Weights of a small multi-label image tagger.
Model: 12.1M parameters, 32-pixel images, arch mlp, layers 10, norm rmsnorm, activation quick_gelu, width 512.
Rows from block 3 of a small multi-label image tagger, named by matrix and row number. Rows with one number belong to one neuron. Each number is 128 + 32 x the weight over its row's rms, rounded and kept within 0 to 255. All counts start at 0. Numbers have three digits each.
After each neuron's rows are labels from the 100 images, of 14848, where the neuron reaches its highest value: "top examples" is what is common among them. Only what is clearly more common there than usual is listed. The data: made-up waving flags.
# fc1: MLP up (model.blocks.3.mlp.fc1.weight, 1024x512), inputs 0-85
# fc2: MLP down (model.blocks.3.mlp.fc2.weight, 512x1024, transposed), outputs 0-85

fc1.342:123059127039163092156157142109109127138156062098084104074147049065181154094146118156180126125136135097157143132073146161159129138174083181146093081118125160079125150180105159068167160134104105052120123118100095115120073068189123095124114113130191087136107156
fc2.342:118144157153148170120114166166139134186110119096137180135127137148109094125108116123127107072087126162174155046111131076105059091118137167189097143135131167111095117131178155139134129138114164125054087130172197114171145122167126117093105123137120130128159137
top examples: corner square; yellow

fc1.119:136038136112149121089127114117157158091135142129042153125193111101117152168097108195138139079171173150106076117137137145156106115148132106063104138057096146053121097085130114117136141111107131106120097153146087174130150109179120085100149094165088087157135096
fc2.119:120158124160090139078153130112123099071097073135137123193124135146133124103175100126177104158099141099163140120154173106115126116077110202146116138152105114137149150134137161128084099158136119117144147122132091034105151163079149128153101153182185130101062129
top examples: white; yellow

fc1.408:150082141155158119168102088123151213158099161150125130176168152194112155145125133098148129148152151099115136084141160102120139165117109089144113119172111147127082105163097073100147135131086150118116123129123147246110113109137122131127128135142127101112101128
fc2.408:105122167074099195152159047077159127060167115099114133158122155121166123129168135083098125113126158114124138170114113107172128117117181099137100063083120169150146151037108100135160085113169122160127156139134105087097201127190193155080150185116144156111147144
top examples: many stripes; three horizontal bands

fc1.3:157128145115161147166121168176103124116155116164109122110164133141128132137198089098185081132072078185126111082109147113144192115137109161102078155156125157107077065051169126141089135101152112188123055162157135115132096157109158124181106139124059121109160158
fc2.3:150107139141163127129169082087116138071139122141144197125196160150113067129145098168123141064191082136124123134142119163130105087106114090194082106155137092094079156179095122113074120177101117150103094102104120143157114189099130173060151129102069044150149149
top examples: corner square

fc1.24:087125128098130142124129205126086154102132121148100151160162160139189129150105168110093062160142122113116105121100154126134161188143081128086155182134133163139121153083132135100102144120151152103152094122138129164126131122130112077060106139122116126148132111
fc2.24:141107084104127109161149102043129115146132120100109068176179062143086125101117157099119169119095150246145146091176091137153170073116132119195158088111190194118125152121166101189066151093119133128144129151049086114114162105105074075156097132118064106106152167
top examples: many stripes; red

fc1.436:087133136128187164084119135168104176148088162087098144146110166099125122155153105144193138184205105173032107101100175129131135123138043106083172107090094129220117190099115140137144078124142141115092154083154164132083162103156114125111073141167108077142129061
fc2.436:127095108096105121150092172099111146081157103142096124135167096161161102137099166122172116150102148169173119085213187164120219101106178095102127072124200109125214123148127158177127119145134139160159087121144175120132147167173147063092101141150163126131103145
top examples: yellow; quarters; layout: three horizontal bands

fc1.97:128114090173072198159125098133068130094131138133119120117110163146108105075128162094154171181147124193114116141146104128118061171108109048129101055175113112134137092110091174149108133154092193110138124094090129156142123098167083128158115102159096068084163142
fc2.97:170151133120135152092143093133057182215184090146106123144170074084118128171145105174166108131121173137094134085130115181184197065087137159104175148127149141137136132157129063124147179119128172136114107052160154116097163183129146159124089169121175207131188144
top examples: yellow; blue

fc1.118:101110112166165130135076084142152107085113126093087150118150148101134127186098100135045124106112112163108117164133137150076164122154081134132147104136123156167116152166156074117075199143146059121122080097130102092134127111177133176148147098082213116158170110
fc2.118:080114102130138163132128187172134140159164182131148195084119125126141095154218117147088147106098115165072150070146057067228115144113116115087175152112142153114142169101158152150125113098094152170088148140112160199140171113033099121121130168130080128165101166
top examples: blue; yellow

fc1.503:076112095166135162112125101149112161139177193104133128116116103113093105071147107145164140066137091157108099169119175178151079088104141125142141150137098174145151135169133093134115097187095137102189125155115119177083123132148123135119133097157154145141105174
fc2.503:149099129143113085097086124169117147152133130174127101185138109170107089174152088148131089122139094098155173153187108108174132178118166142119095129111145150144086088151106171106145170106153133146198122086175166092135153093105093202134108114124145095089096170
top examples: blue; yellow; two horizontal bands

fc1.617:090090110079153085073100145115167054102162125124093106075152182148185099131115110149143132231109119119129097152096165125146090140173099137099168110140193147186118141165182133109106154119147053167072106081101104083104112131078102114115105103112082137072109121
fc2.617:131114160164154156121068143153096105166177062131129152103118165115127179076145178160088090145132154119119106160148081146164152147194158103135120134226138122085127108124105120142119156084116154078147175128104136121129160097096137134138123133135079112081142073
top examples: pink

fc1.359:156136119162172086167127101113153101120155126102114088125147104105123110113154074099110137115130078202116142143094137132087150151115119138116131115190095077168154166116134094180105170143148132126147152172166119207198210144180124138108107105087114175179113133
fc2.359:157147101132090086106070126058151182115171169086131166184138129103147103173153135114071109130097115157158108084110087138189189115087170113107083174113138154113094182113059125097143091085154157075133151108073157172122105089106145146157164130115156132142141127
top examples: green; three vertical bands

fc1.388:099158097141098142122173101092154128091154126174106103186119135100138077128123077085170138130191163142160116119143128170121075138116121165073094165192124112150081150140107157104154139161150191125130099169166142116141100092118078068127104095176124128139150133
fc2.388:071095089155107083056132137140095131164119146124084137169079078142149188156175115103134097124100093105131128121146157023168199144084129191068166140162133112095129143114073057134175102145099159072177110156101122183124156159098087156155070100124070153120120136
top examples: many stripes; blue; yellow

fc1.102:146140120162063126169106083124147171128130102171116119095113081196206105148131096096117102121067128038146109128167116124157125094068164144144111161134123158082083119148127119120129159174130067098150178127111084093163155155166115118193127126175131147118111134
fc2.102:107083094177184134120135139102170121153142142196094138109071161142135084046094126123108110108162181137144114131115128128117142116122163120098157155088169167204120131119134232123121085133154136075197161140116071162078111152150099134124138103097169132103183054
top examples: white

fc1.262:185172119135113101110074148145141116116088146049106104138079081162111163090071129138127133115147090094097140119190093201156107093176111134139145110070124155121159158154137123157150161115097099069111111112154165102127089062090087101189176155118139101115155168
fc2.262:108083111120120122118075159117158125098142111147083097091184082053168115137132134087146154185156102094129125087147136118066091113100160117180151195100096121105097125142079156168074101171186108113150138119109117149148193147085111123146135076105178151118140145
top examples: saltire; diagonal band

fc1.137:105112124124143093125142177101202156166123093125125139120111098099098180148159189100154138134112150098135116112090160092113130108131152142096166095114188160136124117128161207088188128123151129106100156095111211126136126128135089113082127096102093134145138089
fc2.137:110183143151113182171098137172139150145121138138088178068091135140112177132094176135118144157133108152163191126114106103112102101124080066129056095103158065115087126089057069156100120142125108111115109102175144145132136141176087116135119173133137133101196169
top examples: border; yellow; orange

fc1.565:063120082155108105101127154142147163119109162098132113078090189141145136144129134103151133094141081087177142068137151128080091142135143136125172166151127146137180071103145105174135095087108062133134172134151115141113146162147132142112129179201085141156138115
fc2.565:132194137122104108166093132095181118138096125154118141154148127083131126141095101125094105149164154143124150136142098136144125099114134142094122111112162108178126141108119150114115107118116221124154163104123135121179195179093110077107105178139140114147129171
top examples: pink; green; three horizontal bands

fc1.671:162069117129129122178238149125126092120099089127154147161126140123148130069118157114110145112162200143118169093127132143099131125159129178146089080073074125069121157161109085115155085182121099128158158113150123153146099158110126141114113115076188089151112087
fc2.671:177103134120117152144105129134073153156103145111135146143129151131097156139153105160135085112148105133075094152156153206181110135069065138077133135134117120128090140118135120168097185171137154126097123135124110080104165132138135165134098090142142148121130174
top examples: border; blue

fc1.192:153146138107135144165081149173145157076180079135115171097126142184115138137128143145112123171167105165186088144152143116150102153125152146120114098087154118170123167111185115134103074166118102119113094158112192162116113132143127164112134079107111140142124130
fc2.192:123141111149144180116110147165108101132058111119123113197156113112125155143118118132131107078084131141086088125120086106084106091110112131123144136091125140165093100143143125106152153194126140136099122076093135112156116106124135134156125153176199096141154185
top examples: black; circle

fc1.414:131134135142116134145162148149151165111089137116131124084120093134164151114150121193201109116142141169076159191116111135103056158159043113116072086167118099140103114098107089084156165115154120122100118117144102095095111160122125110112137061123145123112117130
fc2.414:082141124190170064102133085098126072069171097121124108164148147109154137165139157145074181117120111139134131121122114135118141148105177114117118145123124158137132136102096185193157172144047110155175084088089204158159166166139169091035165130091128101104142134
top examples: white; black

fc1.602:146078098111152125137117123077113107131100098134140158128031115140175121158178110119104113136097122079138131121148180131143123182149152122069166094086141171128109136132124207121156115098137129162151109163070118080180127102087081176131202181161147112095077134
fc2.602:114080139111109182103089083097199101146140116090117167106069122127080129101135145200165089160110112135140084111132078132169109135085137088052110142099128170100077185131118100145175084131165146139113148116132172203077111146142151175076087081104147140128154124
top examples: blue

fc1.613:183138147121149176119149150102063103224124111096167149124158099130126109170146108109153129170132140141150154094205136141055111136132096180130091161140151129153120136082066079150151096171114119132128150160174110129069115121183072131143119154144088117134108121
fc2.613:072065099127098103091123127115170103115143133112136193154119153162110131107135127173105144139076177104112150141061153075147187141072120123127083126098086048100166043171128133139134148128122148095132119109196157141131133149144118149169159138166141126133167105
top examples: border

fc1.640:189081113086097177110156113155124092155070110098131131074184116108096116154094114132098146184122183166134182121187143193147152121095118137162103133107071150100134114095092140146115170192177072112118092149158106176121114147123106110101115153151140151200082168
fc2.640:096170201154088065088122165114146096152181126128139089152138158111153135132158103121115108110122154125147147182156156176131125127111137101140129079136117131102160185191181150066168165117076147106071119148108079111157108160176108114187120153122089165134077078
top examples: white; three vertical bands

fc1.566:128129166048110204178155127084160172184173162158075111153132122139178114149124118071204156098086168106136135110100132198067081070113168113079077142101110090094139120077201168152157142118101141188159099076086127123144123171191120091102144137152066139127021127
fc2.566:097197098180144117179150170081113145147128126138207125028111126119099034113127209068099219169135090138123124137154150145124146154080057105124168164132132098123177109094071092045118176135105118117148078152107135172172141127054095145062119126094189118144157110
top examples: border

fc1.709:136156148139189118125144173155069143085168067056129120102161144152152108111146140118128076117115125140155115097163146103118084147145116142128152141086078100125112108078105175119162131127105136131088121126070142149146112196092111114108183143157119110140114157
fc2.709:056148096150115106144135162133137170167154097079097124092118142115077118105106173158169152107148162104094122106130068165108115189127067126164113118113124152133100127178133179157088112150150123105093137169169095115137103136161124177162148106172128119098098143
top examples: two vertical bands; green; pink

fc1.60:074127138125169083119049173157123154121141111137192153156128137086122125128128077142153109096104082110117162129057155074171089200119092121115135132152121137088159097176128124163046164158167102121156119142170110093144137186144156130097094099166099122132154118
fc2.60:141175140100142167150102131126134108111145133128153172167142139132133103106100112155125031150152156214127104142100133143149191119157112162077116113167107121123196110141156141154135070125189153176124123119052080091109131143101152058109109105102141148126155166
top examples: corner square

fc1.550:101125081132137170167170090079197110121104172069151175191177142144069223125153172090087151146174172124163099074157174078067132156108098117179144190173087214139064114150117142158129163098131121107158105090140154141058138139110140112167174126082125149068079149
fc2.550:071151115157098077131106178129115133085123093149146119113169165153203086096155143059112167123051148089118121154146098111173165089127132142126084062107123088163124145118109100111094136151130158064128164145080122097149181120055131164159156089157177112167135117
top examples: many stripes

fc1.132:152075100144108116159133154120138120137104133135129147140127144099090148142135119115155148126097093117070130075143177094175139173100137158112110119132137121164170155157042178116124232113151123130172181100178163095083111142134127140111150140151101217118104070
fc2.132:125083143109164123140107169163160155170128126135162110124106130160109089159051185100123159191122069115112169126164109142142151106187107109113136096159165189086119098112147073095125096110073139111112113182161083146134119144096114178094156180092151094132137116
top examples: teal; blue; yellow

fc1.68:120131126138077131170078075138135147123130068106198143154099152126099118096141074110142163098065094136081159148116130121079117141103111116114164121088109179103145083135109153070179087080093140100154129106161155139128060149083103157149126092099182103129154102
fc2.68:129142083124186141087125152088195142178138171074138126078096097143159090111135166092094140153184141160066137123073155122138189048152146098119139160212179108085127139129102110123126029133162159162130142122112175152123162106131155142138189076106103155129137137
top examples: saltire

fc1.454:146099081128118118097162122127085166132164086109121144133137129112157093127102149125103153179151120186101120204117148168130083138092111095134130117102161141161080165098110112147121093088069140076104109087114148126134150158186143125121112135180097117103144192
fc2.454:157203143127149089181109187202112096129143165128133182112143130173090182154117140088161092117132129121143119118167118127165175179131104140165111109157133122132085145162136130157091146111102141122103110140142155128175117123154143159169133121095154149159165101
top examples: black; ring; layout: offset cross

fc1.161:150137139212102108117173183125057004168145165127176085131113122135135129153098155106161139144135142104148046123122101099107092078138145117153142148069157153089075136174090076089127117111168105138091113153150066111145150117118157116102157100183065201145162175
fc2.161:101095120181143154156175101091184153146131167159130168111163160170106129058119042151125132146093056150114107147103137148140130116115126145149155080163203161156105135133106143181103107120147126105150129113090153127110153136129107116116108149184147152154210104
top examples: diagonal band; quarters

fc1.364:091128133116132103073137147098126140180197139117107175101130100136108130091187158101124165134109099155138146110114111140185108165107094132108099099139208140115188161114109157156089123132122135097136092105113146117104072107078190104064173109174090128129160129
fc2.364:166148107111173154107184112097151095104110084137170068142136138081127174144060067110138107124136156139147111159186127177089164114149130114112072180144087120183146108113175114164160147154142090120118189156138088145075078108164069127111109133139171111145105184
top examples: red; corner square

fc1.570:141132092155169096109212139162138138049179101172099142102123078132131151134149113102120108147114139106122144090114154181110109133120143135185152068173132127142126150137127174110142115117132139139160166122163118096126145104126104117085113170087222080138151132
fc2.570:183151136161094138130103091071138100108105153120122124139144171128096104136164154114119115117125123113167159096114176083108126134108078132088113083088145070150148091142115077131133160143075148138142228141097134144121124182120139078204085123192155080100060068
top examples: black; three vertical bands; layout: diagonal split

fc1.334:120103158171061113106107127098144128151119139115143171108060147140140128110184177143124118138196100135103121164116163105176146081168081134160143178204147081118134100190186195104148166127136148101133125132085110136159108153128121131131134101195146152112129208
fc2.334:156091129123150138110104117157119128128087120161189148151104087183114088095188186112143088140106151108110132172132141154121130094121151110121143143125152130163133172098091146117090098059162121082098124074145132121129118141099114117140108164071102165143170127
top examples: three vertical bands

fc1.215:151144087127140137158114100120103102191159119146131156142076082178143124176078150141119190159137133167083129137190157133189140104161057192095149103144115181142130101103076163109154100088137091116169144122101122153070127129123160135194110180152128101164156139
fc2.215:195179147108114111136109117128088128104104139116182084167146120099131141100067146174164081132158132159105196098101085134138172162192178103122118158127136148083128154117144096131121107144077145164124139142188126154157196143121126029103115112108084089094104192
top examples: teal; many stripes

fc1.672:147133102143086127120153132172083071146087185139115099193092144121116116086159161114179083109082132179157062186162134115158106125128129128144140159091139119142111078062077094149134148047129160115129104184163124154052175092177092138095116136117103079130116071
fc2.672:102122115115185102131122093120087156111086119088059127094138178156131089167105146131121137177098155161132103125062089130126103134145144168107177158147123096175097182160140152090169110162088140147156124132097124176160075130133140111119133067121105124140159107
top examples: two vertical bands

fc1.757:119115170097147174167175163182129096152126163151142114145122187130121112145105150124131177149124141142120139108141206146160129129167113119140093174115052093067137162074146172159109113121158133218141090101153085111143134122155139145139107136104158075115116151
fc2.757:112140159084183110128116144103162162124121122156128126175166157051085086136177147110151222063122137093104119098150154146096111188097084096101187144184108143131095129170071126117083125090131092078119108113081112119125144148118086148115165105100145047119069158
top examples: corner square

fc1.170:153124155157129158162171133128088142167153134170109192124124113154144177074089213087134135148103153139087182075131138135098132161129194118150085141123131126124119133127178157192114118139147091150078119110155119141124124116122162147126101112132129186143138106
fc2.170:084152128195144120112138097154137157128163146143138140106135131132105141124139140184071196159190143123061132156096058108105109078112136119152155120144120106146128127145154137068125188148169176100091191084099165137066159157181135184162154143117176071126139156
top examples: black; white; upright cross

fc1.482:141180134200081093180095138145151153060092134178102113130166131127210186145134064112165110134178156146080201092088142167121137162121140066099168159126102085161147139140151106115134089142101169115190117088140043129131115094174127176042180094150134120091168190
fc2.482:161145156140108161078124121113102139119119133132135133109099167094122112134152150175185119118144123050186129086121155078123139066132150129147174126083158135055072167148130119151158140079138102190090107160168136131138173117098106078137145163121031137102134173
top examples: many stripes

fc1.701:097071111120222134135048081150116123132126143178150076136116126163121089115127133168135190103131139106162130112100144151166127114164071093128101085108152125166086145126146137086080137057120142135149131119072111139135120132162039128121124092120182086138080110
fc2.701:149087077166033200100104181116133128134135122112114125107129141137120136177168158088129136178163093170148121152181123119105099108046141127134127119106162072090119133151179173111112136150057057150141128096213106149134160085110178153132135123191152150139081141
top examples: teal

fc1.318:166118088178133122196097128083134146136184109152167129128143120100120105133183099099088183146175085172078158186137141107070152115110133100116092090095182128124143143183084091087099137139101128153139133156107089095114171107146142106081169152093087106088120069
fc2.318:066120173169117177140085138184088106136121157147120094179173077118118101127081132103100100115099149141106118142083117169162158088106150130099130127157077078107093148121222148101129116153143169142089069122100146162166144085114058123170159122164111121167157134
top examples: red; teal; corner square

fc1.167:086128147104074070125121153127180172172131140181109185153059109113092142111135123116134125115188083157120102126147126103149150129188091130084153129095154123118029136123155088087138124157141144097130142151189181202140090139119106122056143145167155140156114086
fc2.167:127119115105137136187166094115063077091141137097134125154101103141115126201140133082087131091109124177159168123120173104147125075143130110080140079151144118112176127112109074149135121121140095151143102172126039087160148121168178109128158123146111177069165056
top examples: teal; quarters

fc1.4:130167102165166150156154122074086184162140131134131150185136116155157132107129096117132117133193051098096132138105135135109127163093111124137112192125088090182134199121122096202174180091112129131146099090143128143131114129125152152147111171099168085135122121
fc2.4:144069083155146127153100104170181148133122104127123119123134173142156125066163130129165105064094167086112152189143168061112124133158103098183091165094107109094146090118115164136134121154169097139111145139170162136077071088147133128167169149188126130089107100
top examples: black

fc1.11:046161102101171123154082124107141125159139161162071108111154168061129124165128156108130026137118081138083082162144144171130133103164156154093147079125146159145148083160156137098150182123103092138107128160113146090130140135140119121078107174107166156153115135
fc2.11:134147136146112151143146143143143154112105221118173104086139134220071173109137081100085160107057138161124144118077096133137124151044146105081099142113115081102093189119097146114118086207120177141105142087169152097145129138131113178230129115141079159140171143
top examples: white; quarters

fc1.43:190141182117100164148142167133138020137196195155118075154161153146111084089134084089151227162159074156107190141113113137193154062123099048119208095126101113197181161085159136156162124134131137047161133135064141068125158061067168146157095147086133149118119144
fc2.43:116151137175150115106141072113154173095167135126137138147139151110124147142139143119057127161149125147108081172160091113108187149144094158098123092131137112221126093105106137098089108099124092195131144102123182087101158089127136129180127126119097118109175125
top examples: pink; quarters; layout: saltire

fc1.410:198059113122046083128107105136060137088115098138109098149150079113147164105108156180111168119126145074132107129108143157201117132223104089068129175103117093076138161123153145175093155113137107122159105153133098011145158163075141142100069175174107128115156151
fc2.410:186187160134128200135141093109205198139148131131144125107110152110170099146151079140163086085121120134140098111108073088132129091095116081106166114123220131149136127085215159114150165222133125147104159157120148167120137073159142089179170137151150160112109136
top examples: teal

fc1.762:130121131145162120114089104097171125082128143134136121085170129128176100081078117121120113126125180084150155122131145163157141112141054098142134134118082060134138139133180147146140132080121095150202114171137109105169121137115149164118118108122070128129112127
fc2.762:153144164127119174133159136102087158082131190112122141112136128108140175131161170110114176180079120146145114065145112151127148143181160138141139097061151125153113142144052067180141148070192122116149145094140165132107140107088055042124135129114111091097085144
top examples: three vertical bands; pink

fc1.19:118094122152136088065138145154129117103157111187128115134134101107170168157147111125069097086130144163215101089194127149126160132159142121103149169126150150175155079162169124175055208156173109162167167105087096105150152094131180144173061101117141099116103102
fc2.19:086203100085102159131085239115160126086198113113140162102124069142110132110082134072152143156109166111106119098168168118147155127099124148155101151114198123154092084142150150135136104129100100087199154137098163142145178124152095092143170116165153185120255060
top examples: three vertical bands; red

fc1.115:136145149139122088174167125112157039151107192118104139115149085094193147073103094130120090137159124126119159127100101190095141161174148137090147118136122143116083158113163172124155108109198102121114139080154134155064118150162056161145101104101103130129135167
fc2.115:117154085168140085138100121186239155173101102091104134109138087158119110144107113083130166121200102098122152114120182092068120116074128129158077122119144123117151099134044171146148090162167114169176125137147120136188149142086187115095168186152088214199122161
top examples: saltire; offset cross

fc1.449:153108149097177155155129082133123146131119102162105142111164153168155160130105130151149135191148084120133112083133145170182125129106100122105141123159147150053146222126151136068149136154146102126143123144100116107153069150154091146189123166166095128099090130
fc2.449:151134168087067117091164157130070203139132139080179144123149178104146103104110118154136130124091174136154121050153192150175092095099136169112155145119141134096064180125117180127127105140104067155096129092135134164140125134151127113168116147129180149102127114
top examples: blue; diagonal split

fc1.736:144064140103114125101140103113163177104123104123107150113143152150152101157147153095141139151141142183080091186104162112164128080099180122197125122114122079110103096072144136155132084087126106081149088100169164077131028125142163148119098180122125164099130121
fc2.736:075072154122156058156227130059100127132139121158122177151115122134127165118062146132123145145110176104120137144136101156130110069129135142127071119128186125099122200105113131169175181150127076179150078102104159130159126136157087143145127184107056099103087121
top examples: corner square; emblem: no emblem

fc1.753:164117094139114117134121162171093108107132115140160102095166128142113160130178130111083185102140113141129125102131177072154076152124114096142111161218170054083206167146118169135098170161212108162102139131076129091102089105147172140093104092140130091126106167
fc2.753:035099088170101101139131191139094114058138123146158083096152097117045133123123141123110076073134151127093116106115115121121092087135150105123082187087135098151134156068112104103093143149157095126152124147136137118153119159165098136150200106142123105121158118
top examples: corner square

fc1.214:155158167119138157119145160117154117114079090107121126147146107137093095150116131142190134142113149117112051141133137162138096107154156125126104146138179116104196183093036114160128111144167114129155110118142170133102135154136122079148109168071069100122175117
fc2.214:144054094145105164121126052113144130174152123154153130095046110087188184161177138107121118130112035117129215081084144114095156127124101115064133190117087139116092107150151118083146091108144205076110128088119150109089128070127194054102181084088128115128107128
top examples: many stripes; border

fc1.381:113109136156107162092112111136145149078132131111136100150110148131140119187120051081119063174170123113110194142113146113093135124086120128112145127120189164179164130141162144183146131141092132063144157129142142192147158121065169081127151142127129148146098103
fc2.381:156148106115174126102135087227154111105108167159126117125125149156122089109145099117124130111081168138095137140155080139130135140103147122110145106123109136100109149115083059086102179110142172106092084133125104119162132129146075194138138162135119091098136124
top examples: teal; two vertical bands; emblem: rhombus

fc1.312:086152089129160115175129184124132167148143153190100090146160114063123197114098195186113080132091175143124154160043128175106144150066126122128070163108106178155142159139149172120092173083097140153096180091132153118092112150192141151121113123082134132123080164
fc2.312:111107082113110106110142105131140099108122115077172102114132135151148093142140113149135201075092171173172127096116113148161135103142091098158155050134132129147148124094160109126162170153189123127110176158115125085149138139098110043156098109126140154189141127
top examples: green; saltire

fc1.35:163061150118120143150129122159159057135111141163192105138083084132080096118168124098100121194099108170146175136122161127094157087117115163119169115132082159066085113105119094126139110123125119180221122166075138098095189133116171090109085122120110100120158116
fc2.35:103172073164155127123062113139104088099132104127173140072103109159147091112085088155082094156161160134149128150150073121102183080140089139151110073138096133159167106075083169159181144110162136090091191093153068181149166105162104140159132114103152178141120089
top examples: three vertical bands; yellow; orange

fc1.304:136157126176165196087134139168077106129099045173155121076138084118057081081163150139105209116145097071124092190142121132083125108165158085157159169131198155160093115138034095115068114079087081133076161172115025147121089130098106121096100128118152160129163120
fc2.304:106101150118129141194182155119126132140129157181108145154090102170100124087068161122129070106174127114128192107168144104122168154143120159074085132115160158117224105160113099123215149181151140122128111112131131087144111102126165145132105120179187122179208090
top examples: diagonal band; saltire

fc1.652:104040155168148136135100186188118143124147163065105124109109109095116152125101093122140132094150164135156109136107100170085139092167128175144150067242089146171121135143164114105126158100155161129099087152129139162199166108111122077120160167112124084162086057
fc2.652:147156089070148069069169127075091083133103119106096119104117077118181053116138126140101129126144129084125149130150170123136110154104116088100139078132218091149076128106094189097117133178085091133086187159133100122119090156099110119081163074153094186108115155
top examples: white; black; three horizontal bands

fc1.226:192129146132139095145147100157191169162102147099091143131101152111207156084149092150098136113119165136182134158183132149112139150188126114082139059102100113099126126168067125118157135204107169224177105109138125067077103109190110137119175073101154115155097083
fc2.226:127144061112124131132137130132077116077100154169116070134131144096164099152084088120140081129140112156131150093083125168137137110149114155158090085149149123098170138092127170120067105123148114115150154124126162148136137086075107083123085190075108159114116151
top examples: three vertical bands; white

fc1.96:120138078125102129130159181126070111146124140085114087130122134097119098126110174165102133147111184116114078073117165139152130086141080108109109088143126124156101114172130106178133163107159113150193155160138105163102104156112120122104113124116135107129114139
fc2.96:165105170147157168096152109137172124135155096150204159110107162170044123123130133080143118143115138180102129138130132154100065145096086131091145106135124135168132142143113107154110124075134067114114170130167151111125137119163082137156152161137139099102166119
top examples: three vertical bands; black; green

fc1.156:144103174119126137163171134105131157111133065163117124122134127165102135086112125091103127105130083200066152113129142095095075106063158152163177101114090100129147167132168096195143146092066090164113123133179104156137040053088096173098148159093142064075068125
fc2.156:170122094158114126104179124132102150144127115131183089084141101114101143076148076128133157121115101109107095098232088093149199160152102113100144132102149146110115104140052112141109118115097137147111105105156090067105189137076125143130105121132103105096197083
top examples: saltire

fc1.400:087105141185095089108119152138118132153139103110074171142166103100089084123140121173142098107138153132127134132157085148120104122093182123120128125085142173149127073098198161184154193139166083130126110150137166147119120117157095088080154091132121162134178202
fc2.400:100135147140166106061158188107151117112069144115177163106114140133138125081167164107150160133170139102097110127123201119089153135204071113099140117174153113124130056097108115116158128094163150116185138158152159163057148073104125110103088131151138190192113126
top examples: green

fc1.339:086141099109198091064115127170154135147075076137153123131059124168128194137088163096176164097102149163118134063138092130141101189154095139148204103116158142146160125106098124140114163167092136124148154092137140146185086087108143130093126133157111137144173089
fc2.339:193067134188053144133148123066139077108150079109130113195101130087110120127114182129126126127112108177094116140148133098109169113163175166177197093136163124084123111102105165157121138110148140126087087063147096143117153111056135164110103109175186157121147165
top examples: saltire; purple